A small image classifier, trained from scratch.
Training: normuon at rate 0.036, 3000 steps, batches of 128, held-out accuracy 100%.
Data: trained on simulated fluorescence microscopy of cells, 97500 training examples, 3.9 epochs.
Rows from block 5, named by matrix and row number. Rows with one number belong to one attention dimension. Each number is 500 + 25 x the weight over its row's rms, rounded and kept within 0 to 999. All counts start at 0. Numbers have three digits each. After the name is the row's rms in percent of the matrix's.
# q: attention query (model.blocks.5.attn.q.weight, 192x192), inputs 144-191
# k: attention key (model.blocks.5.attn.k.weight, 192x192), inputs 144-191
q.3 096:496458473471449498498501462496490502489513513508457480503438505535504488550511552483514529464474474473578478505498527465525465517478498543481484
k.3 104:497532523505487489501509486463483486484498456490500529464511550482496502531484471474495483533504486476505531523504499492465535513518468491496495
q.4 105:519513498487525481526467537522491522492495523485528519498430455501501500481487489529511463464497499500466526484489481494489497529495490435493477
k.4 104:492493481537506480525537510578514510450499453518482492514480492444439536507485541533494471512475508495461511486496539501489470496475480523497487
q.5 098:533544533482495482500537508470486497476505524474518506488467484538500501511477483466467500545476511467535487513463495536536438447520546505453494
k.5 099:505525485485523503503503541473551496505478504502511505515473525526496508511526488494480519578541489492541488474491483456556505479508446511488502
q.6 094:455482532534470533566483497529510528497517525517444466511478498520486496442496492454518527501529530516489484532518499497493488503483510493524512
k.6 098:489466470507507469563521524508452503471518496487476534480492476495472508471515531488539508519499469493446451506537555533469491535494495521478506
q.7 110:488507488523482478544515522503543504525518485483541533523506502489449489485465471444546502482498465482539486523488484520484495469487516512492502
k.7 101:482507513491491477508520489464522446468499484527460543514476532530502475477509468526523516501479484492490465486491505474519516527531506492496475
q.8 102:512492548511494491490458520508505487515502484523514492491490461569475508509479540478481547488532494449508530528532577460544502518487519485464498
k.8 102:477521502518477515528487539538479519530528478526480467500568500529439473492530521472497527518521503500527480540482518477487476492525496539481523
q.9 095:453518481523461484510474533539469526522497510495484539507503479507489504474523490517477511500469479508523510483508490523463570505542526516482522
k.9 094:457452516522486500445483477474503498523453536490495532496486482491484547500509551503510526556520479460542518542519490484453494494477505486510540
q.10 108:454492492512491505479479564505505519487492527489504481506523463524554545455504499474494468502468512489500484519494509485473524511455495475533528
k.10 107:509465537537505502528490475500460517512512510497483495500512470498534493533474496511444513530490477498556453504489500515543492529500494523502518
q.11 089:513501513519487527443486454496494517491519496458488475515528522508493474504536500462540491502549525513490558479539488528512461527490500512483541
k.11 097:505510482516512528492491515510473519536494518480485479515485484541505505472538499457513502497463512480459429496497509531486526568499489478465531
q.12 089:510498479511475484498526574485506489509496504477510521509478499463500505497495500500509480501479478494524499528480538502488523420493512492541506
k.12 087:513478465511505477485499499517496479521512513515495515508471498507552511517517534495470504509538535565472491522481458494509500495522492493491484
q.13 102:467510534477492539487501517513526465498513509506490523516507467478517529546491492501522593508479476455520492499477508489509477511493526484482486
k.13 106:487517538518517514492464470507514509539499471468502487485550503497540516495496513520494494453509514488498533532510526531526459536511511508458461
q.14 104:484474480513511499536497537522561520489539493499453481470508510490548470521492495499542472493488501526502575499507494496528484476507515512510519
k.14 103:509508484494482457523490480490467496467495518485537497517485471497516504519484530515507479528490526450493474443527509503471527478507521489496487
q.15 103:541488513513505506508534517500524498474507502549490468499513508540461456489504484518479521468542479487465489510515541480507524506536482509481521
k.15 098:460497504497543523514500471502508466509536486451482544459506529494454532491506501539509499493502526440496497498509498514462509521461537496514508
q.16 103:503532489508521489498510492433508500519502510524456502500527528530464479459504475507487518530475525480519501537487488497503515488507508499494469
k.16 103:486508480473471473522514558478512506519447475512490495510481510542504504497557522506486489504504489516495472513484508477464459534510528449482494
q.17 095:443524470507480533507521500461525540503510483513452488499473491538523471461496492483550506501533480444538472550522533474488504505464525482502454
k.17 095:505513505539466543529492530506454488487505502470471483453523519494491478535481507512493504495542537498492489513494571473525522494476473538465492
q.18 102:518513501534502493542515468497507519495409540482513501512485463511489499518460495511540505530533498502498526518457460495489481488510490525482487
k.18 101:516449436513479511516507514517461510511513539494492538512519497525513493497498486499493465492536524503560479468468468484545480493485503504508495
q.19 110:511534545493529468526498536505453465514484549532496498545504536486491510472506488493454470524497512497519542502500488537471508480515515492519467
k.19 102:516502506520530476502491530482521471544528477551511500464513523539516482531490491481487484485482560518485517490499485501502505539480496534467485
q.20 104:506474473528492465557516490492453511480480501500470482511501528465509472479497515535425526485536477481509523513512521530544524507508454527528482
k.20 103:495507525481468536552494509521503484529486522487478512453499487536493462547470539491514524504534538516521487498518474551526484507485479531500498
q.21 096:531476487502522475520543516549511495540496522464467497493501529502537501524471530514506488507477422526566485520465483491503525543536497512517458
k.21 101:538465507455481491527503520466559524473528518491553464477542517502480488499536499515512469540526515488497583481520488535478506482491490524495497
q.22 106:464457495529481525508461469493475475544523537523484484483491508478489518498520514481513508559527498464481517495503487449558487507467474467496465
k.22 109:532512543513459513536521541516459544503501487514487477472513499539441513508505543450473494515468451497505467546521495501485499539501491512516472
q.23 096:521473483511484511529525514497462501493490517514465449539502495510487511477492520490494490512506517512454512477469506497496447441469503489530500
k.23 102:509515486512518499489527498470485540515492504490474469500499511494518505517524534501494500488453534517514490521516511477496487514495527460497509
q.24 106:497450508512545507498496496490483478483459517473498516514527492510509547509490485517489478491482509452487453495511517462519515487491517512509431
k.24 110:520509525484514542526472498442523496504510481519489515441515517550499490511507483519470533466500468524488488511506486502520494470540435509506506
q.25 090:500498422478562488500504511490491550522500505510470492505478563456490455491509507479553514500487484485510472427497470499461517470503501522527500
k.25 092:501495466545496507567466555492476504490494504464450490463514534497537528503492503499512453484478542509479527508503454505484490508529511485439503
q.26 107:482469520499496528531508531501494489510504530528484526505505471537560487537503502555505510515478422516556519515481477505492495540473506521481487
k.26 105:492451511455467494472433478491489530505475520482494499508516499497507494530487497513511482484522494496493468541482518519514484514515483462476503
q.27 089:472506502555489483507472504509463515502472532501505502504502475490495514473489513478427521525535527502493513516494499522535495469468470483460452
k.27 095:506494516504546510457506499504482515490503502513528544481497518538443487442504517481499523535532519517544507478500470526464512530500489530520478
q.28 097:479509506472476489541474482454502511498480492491497550493496509565557467529472473521512498498525468472521470482466492485505506509554474509503518
k.28 096:496508496498502472540526477491479462473519514551502500468521473466499506478506534511537521514510512492490464470491528519488464485479457513502490
q.29 103:548516470470494493475460484513501471495456523486524461512452455496518503484558490487520500489497544486477476479486495500538486480484475437480524
k.29 101:497553537458494533488506468496482527470487481508474456490471516491474519506476512502514522487514484499480505502533473499488507492489526514490501
q.30 092:504498521453469438511502498490527466531531504504493509487553489514471471507483523487464456518527481497488503547509487518516491497477487519506475
k.30 096:495516484438569484512530572448523503501469517485528524485489554499497499463536500529479539429467509468460470517465515530475477500506499482510492
q.31 099:537482567513431484505494512472503511496522530498493468457488495457537520518492454472530538512524476520516525518522559491498518484516498482524531
k.31 093:535499513479498538522528521507496516479487503514510492460519514565507466482524524503488536492476550479556473475490518516482475494520470553506514
q.32 104:457493502523467504477525487527481485471467520510500485473512502461514526502506484518496491555447557513527510483504457532524468501469505473464490
k.32 108:504497511523470495536507514530532498503469499512507511495494509510554498498484491478456491495523467514500519475521479484515523477524443489551499
q.33 106:524514483524450462495519476489466492476512517520523503514465535489485504524524474514513502485512516514554513480480518489445463470460504479480523
k.33 107:532497488500494511459540501521529491483498484536517546500479500497506488447477505507489485535480507524505516533517468521479499550491498487516491
q.34 103:455512498530460479457472535508497526490463480485475487523512523476500490510470502510531511520494476507521497521493511464473464476564506568492490
k.34 096:544482519538482539473528502423462492520524525506495524477527520511526458514519493537498474515470518490509503519536475470524500510509531552530502
q.35 097:490526460496483482511515501495486510510525524500500499466525551449459502514501540562499507482484456500487539460531494513519535474512507518515455
k.35 103:498496503445480509456495520449562504531492501479534502501497476562520485534481514483499502532507515488523503546479474458502513503483505486482501
q.36 103:499487502504514481499561510472529513514537506548526516488530464472458465505527456533548525525457508525534492524490488534464454484484496465478523
k.36 104:497498494519507516497486509490519539471502518520494521568441500447516522470486516513529479483530488540487476461524496513549482495512536512539492
q.37 098:523509525474472507511458479473476504523491517505495499550483492521532540484536502491546440498518503490446549437517529504487478509506533440456474
k.37 093:488468482505499513450513488526475517512454514505488482475487502486505517520500478492498466479476510448562447442503511489457521540445512502454475
q.38 098:477475457509461473476519444475465468544520514487560477505451485510524484549459522510524518489484476537467485471473486502482491530512495501491490
k.38 097:532485502458441519525533478469531562456514506501505510501484489456483536501516521516524495534480470481459510509503473484482513517481500524469485
q.39 100:468472527499512513520461520484491511509503511470498504549512502534525519521500506481517482492504512497477526518518483460473545532460549533497501
k.39 092:549428459461484511498480523468431499545496485526478511529527488538480527516545502506496496498470491500473464476528499517533516484552494510478516
q.40 095:537485501477488563499480460514510478481504471502537497549517507482476455495537514544531512500477483537472505488517501504506432510490509523472488
k.40 108:534481461509495537479477488504538557545467493467487544510475529464530508526524462471518483500525460493463476498516487505464559483453544502503524
q.41 101:516513519504484511467514512485499486499486474470488486508508483477530518502544520472513477469538524546469524481490509491497512484479444526505503
k.41 099:498470501494469510521470516514478484504512519494505470532532510535537513553485482507508492526481523487502506507527474533505495519479508458497489
q.42 092:526471540484506498517469480483508462505527516481542474501494481468538539545435545503530464492472511496517531479459516438481518488502514510517522
k.42 091:509527470476511506508493481497464500475504505541468513536516491445493509479465439502465500478487527487533492490525495440535476523511521557465510
q.43 101:498495526540515533459515478478511538506490565482448522507528496535556476465508448507513485504498527493455482493461498476503455469510536509546475
k.43 103:513533488516532532528489508495531518529522506508491471480455496513521474501511458483500511516522479524500509437523495520478497506476548485530524
q.44 103:532496503452453491495496493464489482504506477540476489498504509539494466522518466512493514536508467485515480510526497502477534537449516459528518
k.44 104:544473528516484467495563485521502548527504507506510531507508489502538470485535506550508499447481488499475478535513455598493459549494499499491496
q.45 101:480509491549483500516498544476451476547487500467503550531508419499537502489503510506530487491486466492559501559511530518516489532490528500498473
k.45 098:526470501513471528515449489536512513483539509492468484503498494491492470511473520487519542566517523503497487518512474545478529481473456517527470
q.46 098:524514492448496460484511533507507475485531441471530522492518528522470486473476520524515435504511502523473541522525528491514478516514501509520487
k.46 097:479526512466506459542505475492536495496511491524528551493477481474513509494500495515516497524450506494446502482532534525468506447472506508508454
q.47 100:554510491513500469546499529486494513513459506477476496490503490516508508504513497515487465492499495500474497516469498490472462506458484501488471
k.47 105:496504522485505506465561524483509490471473455479543509512440494501498485509547530546502502502503521487491497552483488500502489512491477474548476
q.48 095:487472510508512452454488476496518482481490453476466496494514542506497488462523500453527464486477488497529517495484479489529497547463477514525520
k.48 096:470542520467507528540509551530492452486465498519485529537528508503479518524510479551483486531487490504473484458493501525448515504511494465506495
q.49 090:499483470499536540529523482508523527485493484522495476491464476444507481517503529514461483519542511511431491526471537503503485460510481492512492
k.49 091:485510472502513493495496468509488512503514531505500489493463488533501508495458498497525514484461523540491503526484533475542532505483531477522480
q.50 098:487487513479498508528481493532512482535525489508459498523516473503498489473475478501488485491477469481456471507482563511513511485482510510458497
k.50 095:490518491485502493508509427479493515507470497498491513519500505513512502503508471506528583530531470473532479478516524539468512522470522497474510
q.51 100:509557492547474481504525528510514491462500507498515494493523497504503523468517484518536468493513495559514492503482503484501516478538519509552456
k.51 096:490513498517517503489489438533491486503511466513471513548495489517562456443487467478493467476491508497508507462524492522523522505484523494525474
q.52 095:498547504498524499514489503465521503518424532532510523507493529460548494524517505493519481551524506482465461477509478490465481470497489512518542
k.52 095:467517486520505481499499502500464449509483486507485525477494513515482493469459512498477463458500492483536493469486528528486480523481519547478479
q.53 106:466467464492540486500484498495478545492499489480494516507519493446494507491508492483532493554470534517539491491481448495458510497520537498511499
k.53 096:528487512515486504502448502503531516521474484482489497499501537516536526486487541479552466512460503485479471522494456496521508490496493512515459
q.54 109:510512471511510461501535534522511481478496492502516532500504468519481504481514521512454479472481540558503459476485526499541504476514521519504479
k.54 109:497501487520508484511509503537575507457517454515493502526420512492513536532527493506510494516502446540484541536517441497460518456512494487546513
q.55 098:510521495484467491474530488485506522494546473441515508474539545533463504513556522498505500521529494484517510557544477502511465497487494519526552
k.55 094:511460504438521533458537477467489502540495471510518511500485452494516461493467464494496548527520479459538493522489498478539473498488513519509532
q.56 098:527484523431507510485511514480510477527519557536466544522544488525508503521545515524486516463478529497517500473526499543529470521496517544507502
k.56 095:460483515522525499517527473469496519469510477506527493497444527469581495486502490503504495479470503514487536485537488570518474463530507534497489
q.57 097:498504539497477481494476526490573536513472519460520529537501490553457537469462517453518528454478499488454496527464520529503455503521513533491510
k.57 098:452478477494466488525534472471507454496503465522500483493492538471470488499511484482508519499485525451496509480476507498485501500481521498517502
q.58 097:504538477516518477477526486531489444508483455534504469481512560500474468505521502477502500474543467455489525476493500484496491493521500499516494
k.58 100:491526481495515532510500467476507491524515476516516535500506449492521482496494495571516492525509506453454537513526531491510518543510508497488473
q.59 093:581522521500524510492484498484491525520483476529522507541527509488453517522477487501444490504502516488468555525553477460506467487497515542455462
k.59 098:536463529495469463506487498490541516521493486504535525523497512507486488546538476502453458457495514506498496531498483493488479527464504515471490
q.60 097:517514455466495482522542484487516509551499494534548527510494502559487499529474509518516536479515479511488494484477496502504455485519504527497526
k.60 098:456545519470460494492488456461488523522497517528505513490507481515437507472484523496504482492525506459508546457526502504488479504513517506474466
q.61 096:453465496491503541491494475517524553516513540523488479492532497501525478516497537529489471485543502511489510533556471476500556489498486484533529
k.61 096:502502484533480506482477474492458554552552511506524497444549459503542474488500501526447479499505483495544505527542472488506447485506490481513489
q.62 115:476521458486501471493492536518483498468485486549467457466528540465510510477472447502532538508505495557498482436514508482511477481524561511537502
k.62 106:485522513508517491500519536537516460487470482501535498532501456482530524510473515511484464478525506469507501447525518454482502487522510547517510
q.63 096:502511532544520484531472561503544533531515514490500496509505455518505510528483492465499538510484495455554531489504479496515466497482456478473492
k.63 095:511505491486544490516478502517491483491503507463501510497487505537467489505515531530518514480491506498517511497532519523518488490515456512529493
q.64 095:472474530535549496476468480476494468520485491555468539522481507514523426488519527489458483500503527539461479515506531511456496486490458528504500
k.64 094:500472523511522510495498495506468479453507437530507486475504468530501489506472489485504500538497495509476546506478462543475498536508508492520520
q.65 104:477473516492571527491502465499481493494484482477471513469485538495521541497452515464477508474472563493488493509529514441517512513497492500503513
k.65 108:472505480502460528512462523513503482474467493523498506499532484526529508534497475506501507508546488499477509542472475554550510474508489480493500
q.66 102:528471493491497496508476513479475475531500537487492475452530537514499545525478477478545480488510510508481537523529522496517495494481529479472507
k.66 108:498532471512488499519496538518497516510481499482518532504545499482504462505518508480512527487476490501525465524504494521514517487475478527498492
q.67 102:477476537515507494545511531481531536488471520580520506492467532535558526501468479436514513464453512484495512508524504526489524545523524476456468
k.67 103:522499506485472487541441496524493476505545496478510494531525495556522493518530544549520489511497478518525489480486509484538519490535480560501493
q.68 102:520462487476473510538458537454498500437546520485471503520491540452501519498511506519513552488497473514506475502482506495513503528490525498508498
k.68 096:532469520517511498490509471542496472526498513498465484524510488491501510498503522441527519488547517526504518487455519507489532505500525464496512
q.69 111:495479507496525514551530538512481472509548464491507478470533500506493482492472479517486482446479504537490468504480495502487520515497498521498520
k.69 116:529504496472521503522488497523470483520476493491565509493533476532509522535493475555560471517557491465484550524484483507486488464546518507518506
q.70 097:548471451517468507440512504481533472512512506509485521525468519459441485502514462506482485451522452469489490478522554504455510497529493551509516
k.70 104:534526503495493488532511464506531492553448486498520473503459530500554514499529471474528495486513521522554513481487503525484479504466506488505498
q.71 095:474511531496540520472470487480554437454463513474487510526508513490559497484489496533501487487491502509537499509507487522480486498500525534499470
k.71 098:506495479465509495468512513511488485466532495500547498510473511483488474527443532491500523476514500485438531495503493512546530532510545523502539
q.72 098:528532498515441485475526476495482520492511496505474498502483531493474495491527524512461496482496550517518509526513490476468538488495501512498556
k.72 105:493505493508505501497446509516503489521461492538505524534492532512530474506491494475462544501490459500474476506523501513512530494494501507473440
q.73 097:518474502503489532513456466542467479529503521479491542525511479519485517488500498497532491542495507490527447550479474518529457545492534505471508
k.73 099:499471519444478523510507563454486514483502468474523436485486488481470514518488471532513504493475513495500505497457463476578509473512498495508487
q.74 102:517515503550510473502503526508497491482537494476487489505500534497479478450488496467491538465479451517500491478493500467536508483497508565497474
k.74 103:481467449475497517544506495482488463529502512534519482536456478544489466504502503478490488521509541496494494475480544514454472491487468500488446
q.75 103:540477525480523526555476476500478505469530475497440509468527561521507516465536487484531485488517475513492455526522530511526507504480545512473529
k.75 105:526467445526513534489473499548489497512514490475479488503537469517507522558486507501527511499498519508472494506494498492512521537504472535541492
q.76 099:517519482488481512470500511498504522507497479500500523502486524484511486448498482463510480474530464516513436526489508476470536479490488542458524
k.76 105:428493486491489537482462509512444478491490477498492488515511531484488515506508477489514493524534484491468522510488497503543501540529467521488502
q.77 096:472505486509472533539510524503487499510487516566514480480469436530481473529535501443502485463495527524482467457504480498497520495524504494461504
k.77 097:543488468501514501548484472487475482478509491507507506522488492533500495554477483551501556534530482545483503497520486459507513487526523515492482
q.78 108:538508534501512475508467557525497477492477520516513477503505539500509462448508478488507523505495457506503513490542491495451484488463551518511521
k.78 100:528511486467520523499461493511463495506493490542500485523516523539487463457476544504486490483486514447498523482531553469519523502531523515529490
q.79 096:517477498538485493522530489500415492474498521503514509531466496480509478492547500493540514473538454482513496507485499491500453504523479470515486
k.79 095:466495467515461499510535508449550524491521523487434512513473464530447554498522520488484506526485528503495489491563546474458473487507492525480532
q.80 104:517478483484513512590545528503472505503540545445531473510514494501521507477474541489511503464494476494507460462519502467512494496484486490515482
k.80 107:525507461500476489490546525483488511518515522475506532512510449504506550514512453486535482474551539540495482539472518552467484508555502465492452
q.81 102:540472513518507509503512510519510475482475499485496532474531536490502511455536524552477498452485524506484494455520523499508512491497483483523517
k.81 103:538497489516487502451476517512487521459462473495531501527529479496481525488508500509516530526475511530492490512540525505479518529490500495489467
q.82 097:494536510529509478520554546456519491479525497520510471502481466502519501509537486492500485468498502503476513500471526509501495529526464514463483
k.82 098:538491430510529464504542465498500487484547488508514532514481533521516508500496522473534452502479517496533468482524512535465496485501532491501503
q.83 104:488504495511540517510488477470511483527478484551503512514504472506471521466511508471498452543490485479462522559474483513480479543513493427551518
k.83 098:477463493521511465447479505472489465494542495479533470476463501463499454509517531506473525480512528515536422495522559484508486503482525475499492
q.84 091:508492501479519485500524504499511471509449501493493499487459467502496467494471493526439548469489540504509494484467471499512569526461505465500491
k.84 094:484480513528492493533511464487510465521471512515474512486529512494469483466487512527459488515459473498489505507478538494486528514496523506467520
q.85 097:556511485490483524482531475537460508502489531521500529506498489496486506520486509511508488504524529477501463503551531529469537495474500533510520
k.85 096:489518525516452532530550480533517502547493509448482501484570473491532528493486460481479476516509485533494519506519491449494475519487509519540486
q.86 093:480515502475485505536479471507523489488518466478467524507512513577486465442523489478519480535489494497527465490540522520524502522454506480521515
k.86 100:486541520508515521483496541521485536455473519497515556469508515469478470538512517483492493514518531465446522545515500475571516528497491509469484
q.87 100:472512501486508520480514512483501489465502507492463508498546514530509502527484513514499520472491486510493503566489504533491458512502501489498501
k.87 101:504472474499530507455465514482494474526514531488496445517491469451506498469504484446506526448519486523481555508505513484527511448511498503527546
q.88 104:528515548484493476481518496493499468512481479557488516473463491467476525563451488499506480464491567474491529495524518476474487519473451447490490
k.88 102:546487499514537476500499489540498487517490481493479524535512506522519496513520489487516471493494461509513483518500530438516481496450501542498550
q.89 101:485465504517491505553484465491516496527521509485472520477500519498490517536503457546519441484485506513487485470539519501493523474496510517483477
k.89 099:504500490507528438517459513475484538493486451544503502500500495500543492487467493500504511506489570499497462569470503520476463526478502506512439
q.90 099:502531472524497476525429501505482525521492510493531491497515529474497476490511496507524461527510516491520457455502496503489473480556478514515578
k.90 101:436478469507507483453483467531516469478523509519513481464492448521522525549478482486533490517509493512503512477498496507480514527407518513525517
q.91 092:446517495504547494547493525477550543516479491484495534499492505533502485484515464489503483470529490472480486496493487493506513519487509475495529
k.91 097:476482474501486496474545537543486511517506505507455463474528466499494472538545482529513479509470516488521479506473505530529484501499530474526486
q.92 110:482504528516479493460476507517474501522466473512517489479523449488541473500572443495518498504507524544497475487518505486471474482491489505506543
k.92 107:459544491478523493477519518536529466498532507484496499483512500453503474502530501542486481494531508558482498499499498523488506517469495488517508
q.93 099:486496555513507527461517496518528497506517490482495476459491466480529507466472503538498517541511475472461536495501474516489552498488475541439483
k.93 103:506517500475488528488507530486515494528494517462514460504524541503528473472476523473488496544461503473542535449562477492506486454471506475498494
q.94 098:507526477507520462467492515518459482502512523451484472484538470493552432537535503549524462495513516523507496506479509495533527477495480512476527
k.94 108:474467508529504528499541525531517491480487542471529492505506489490494520466464507528485512491518498485493486442485488510514522547467479485519496
q.95 101:506478469447532516485463468458517470440469476500506473481514514534500525526521535458506501530499493488534495523458520519504487537495478465496496
k.95 103:480483509518529512493510496503517476496531521456529483464509514449486519506565501516514521460499482514566507506493492500505512487502511464531554
q.96 097:508503504459489481472547487489482517481499476516487478473485491504484479488519494489526554482490512513542556514531462491477513497495475453493491
k.96 091:524525468467526510465487551480508483490530506489493480530488514488488525421491482479501511478485476537507473487522500514491485475540486528549494
q.97 099:471496510489477510529546456530467510492489540455471494533482483541467555489465510532532533555523499555506522508466511556494494515492500493450468
k.97 103:475519470485486508518525476479482510511499496514491533526443519486509543529525551487508496530466527492555516566482535497563527488549498541525476
q.98 100:508466474501510502526448538510475501511513527520495459521564522458494441489522510549514448502526518476528472520529510509487506478487520517495521
k.98 102:546475508496513532509528532527508476511521557455498481512521445490509517511503502526499468497466463571480512461509487501492515532517508490526510
q.99 096:516529502490511537495494518491529491552459435466480524467490497518500485516486502524498518481492489473507504506498488450473520477492529495507520
k.99 105:479495464494478527515455435490513514472519486489479558474510507504488472499498445505491476518502498495512474542467469535513480497528495469473485
q.100 110:555514509487487478512497467518467579477483458531474549492516530532489496482494479448515497500497457489500490518541533493477484525466519522522512
k.100 108:472510532495490542504468512481493487496478513478466504478517527478533486529497493464499516505509524516477511511488521511492474504490463532491488
q.101 110:485530513493438497461522467529468522491539470457533510480483522525476513515517525479523511504514495473489503498500476521470514516505528498476474
k.101 111:479540530494513508506505499493500485506494520475507527521468542502533491507485459488457506516495517475524479498487487493513509480476456508462460
q.102 110:551488481548532513470495529501484496553543502482542478502512513464517487490525477497479510438506485498522493477514501478508541532535517530501555
k.102 105:500479476503503515500511523487537447536517528449496512503520490503553494537528473491517485506527511470496492454496506431443467496494504455481512
q.103 100:497484471516529483544497522504489488522524534531532496529479484538513514493495459490483472463453496529478496470483468555489533507517483535509480
k.103 105:497497477489519438478531498465495474531551501512477521500480512523443506528494546523508513493478485455497506479505482492505488503497533554546505
q.104 104:501482550513534540511521478452530451501488522431515497543510481520511508498480561535472477468519485537475537489555524460498484508446494485450531
k.104 102:493514496498479461510507539543487537490538516500498528482498480533484527521526513470500447444485530492482468480574549521470496471537495476466491
q.105 097:496493540512488504469483555471497483471554480501514511440504499482535525505503485536461464523531528490477493535511513536531482490501488502512527
k.105 098:513510543481462481529510483537514507484499494474542514502450455498545479521503489523475535506479496476520486505512485491526493515495474449535469
q.106 101:491535481477481484469487500473502498522520476457470500515521493458478490510502488554534504504536474502518521472512497466510513481560469510490493
k.106 102:498489503494494497495532487528496539483490478487500526493490534444518473498444471487525488492467496528541486498481455530477504496513515452491510
q.107 105:537522536507473513485436532527500512485500497544457517481504496485488510521565472505504494522475530524494495499504495479493515503471512477513507
k.107 104:550512529509515481493432469552488517524530450445524506499507504500493513485509516509493511491537471540473465496516434477539513517473506490513500
q.108 097:498490534558522481547496495508540494504520475468544498492492451540536492489454504478519516466477514470510510480501480508518521457486438515523436
k.108 096:520484475519515507517527522501474510481471497512502470515559510523469500484526523558480473532542515495440503503489505523503473485507522468485501
q.109 100:497516492524503517491523499517535522513488503485507511493496487515499489510538499502507478463525445528490501472521501481547525504495512494515523
k.109 097:506523521490491528455504532523465519499458477516515470502497472496507447515510487477511510474490509498486496508470498478531486507493472504502492
q.110 110:474490531501507507496518499525482503532522479469511538502475481508539519496474516458526506490546512497523509478520497518512436500461467472509497
k.110 097:533494499478488513534491542495489504484500483543481517516485464530502531492530502488471509477532498500489482535500483520488486512486445499484516
q.111 109:512523503518487499550523490502497500493501472485453527472504501500496540517483505481486459478494447472523525501496509519515503449507515459468542
k.111 109:505480522495448497502518533524493520507501478517482532509520485475493461483472514480505483493517557549522497500508524503546499486487527505492511
q.112 104:554473484557453548521525518518490484530537498465492502493466518457457526523505509529469488462512511433549487464502520491527522485496458500494488
k.112 096:492491508516481530528476548485523464511457493493493520555484523502547500489470467481463500516540541529497527485498470497485487502487479465472511
q.113 098:471434530514517544475510434513464530557491487460487484498465534489479483475502545501503498502514530485483511534461452504486545498525528465509516
k.113 104:463493498486498477476477491464488463556474492548483492474511532504510504533480486488486537500471499523522510502490508460504500480479489468474482
q.114 101:518484462471510536526502504485495483500522488472466502457506481466453496517503486490531527514457480480508518476494518491530440509552503490548473
k.114 102:531511515525538494461493515448532490497488490500505498490488504505499537464549477482524530454505550487505497506487487502530474462466526488493520
q.115 101:448500507442490506547542474470513486480488493519528526522500531497533489495536531529503502487474516524509503529481501498534486514495506475485504
k.115 101:475453501514536519460479505513442522520467510491528474480522494499460528530435504515503524475483493486531503514482530489450522482527485487493467
q.116 097:491499486501460490475466500477474463444503521542512468520527508514482510491515455517491508491495500465516497475456513516469527497496508498454519
k.116 103:532496489479530472527463458543512474486507532470526500521516489441476503533498516544520505509501492502495507471557526464479516480464490496509494
q.117 092:471489484511518504502532486497518542527504456492459507528473479492516494500510498455470475494508541537471479527449499496524496452506490518517498
k.117 087:520493506537516448491570540517518482484500485556460491471470484534503484527515464491505516510542509486449515481489494500535465529479526472471544
q.118 102:528514492513509485533465507512494505532527559509486454484510509516500477470490456480520520521510549460494475460498485490511492525518515517537487
k.118 102:471466472478517490552495490527507474504496496532494493469505503514488527470492496524494479500468514459525500502488493453462485512466538554548515
q.119 098:455498487503477509480534491527447529513526473508534485494503486509461457515509505505521473530522485493492439499501468512471480486498514555486473
k.119 097:475499532494524542490528524504459467475541480487497473477527549482549493473504484489534481549556492512482508486463493468446466481437529492510503
q.120 105:491535508528487484508521508541476496546538515448505485470531483469488499506491497557542463501504468466500491480475509505530498478495481526485531
k.120 102:469514492516511488523561542566468503487509499496530510491515493494503515501452498496484452495471499491538458506494456468507479481483473485527441
q.121 106:483486531507498485530538489498529497479499494505533523520443521554523529495489510510489501498466450508559511539487491516509472520493535496511509
k.121 105:542491476476502493500493521473464481539548532559469556511452488472464461494515535468480523500475507508508477539520564476497471512510484495479475
q.122 100:505501532467445522474504517560499465501496452565482439479507513468478523509506497470475566479471479492515553509457499514485486503508505518520477
k.122 104:507521514517536528541444513505504478511516497516510488523523490506476552486521506491491561523480493474549489515494463455524519440519487478527532
q.123 099:496527499507508460546499502497473507515469462488490472531489454508494492487501523462518537501518460492502476474459486490481503485485490475552490
k.123 101:478531491515488491499513468525521494539474536518519498496556513526460519495509501521494521533556484502542470536502506464518523542459521497501517
q.124 102:488521517460496507516529521489475481488483473451498471498495528451510456451490516512487494508486530540528479524491526505498495451502517491488516
k.124 109:495507527503481534494514489512511513507471501493528478487481493485536454490455435514469508460470490478485540496511538533466503461518508453469461
q.125 104:478499526511511514507526529513563447494505494475527527508456481556508585506489494456495488528479462474496536502464475492493479495490481518485513
k.125 097:485498528477480464480487492470494482517500478548525520509493482517479477479515522475509524470551552478492493483511502537477494455495482498531496
q.126 104:480521495497439490465470488532520458502444494503500476492551537548551498508504496521471540526479479522508524526528512500529514542495530490476550
k.126 106:535495461470469556513449471514492501522465484505510523477500481474539471499532517477515515516482483494506518540486502482499533498495513526476513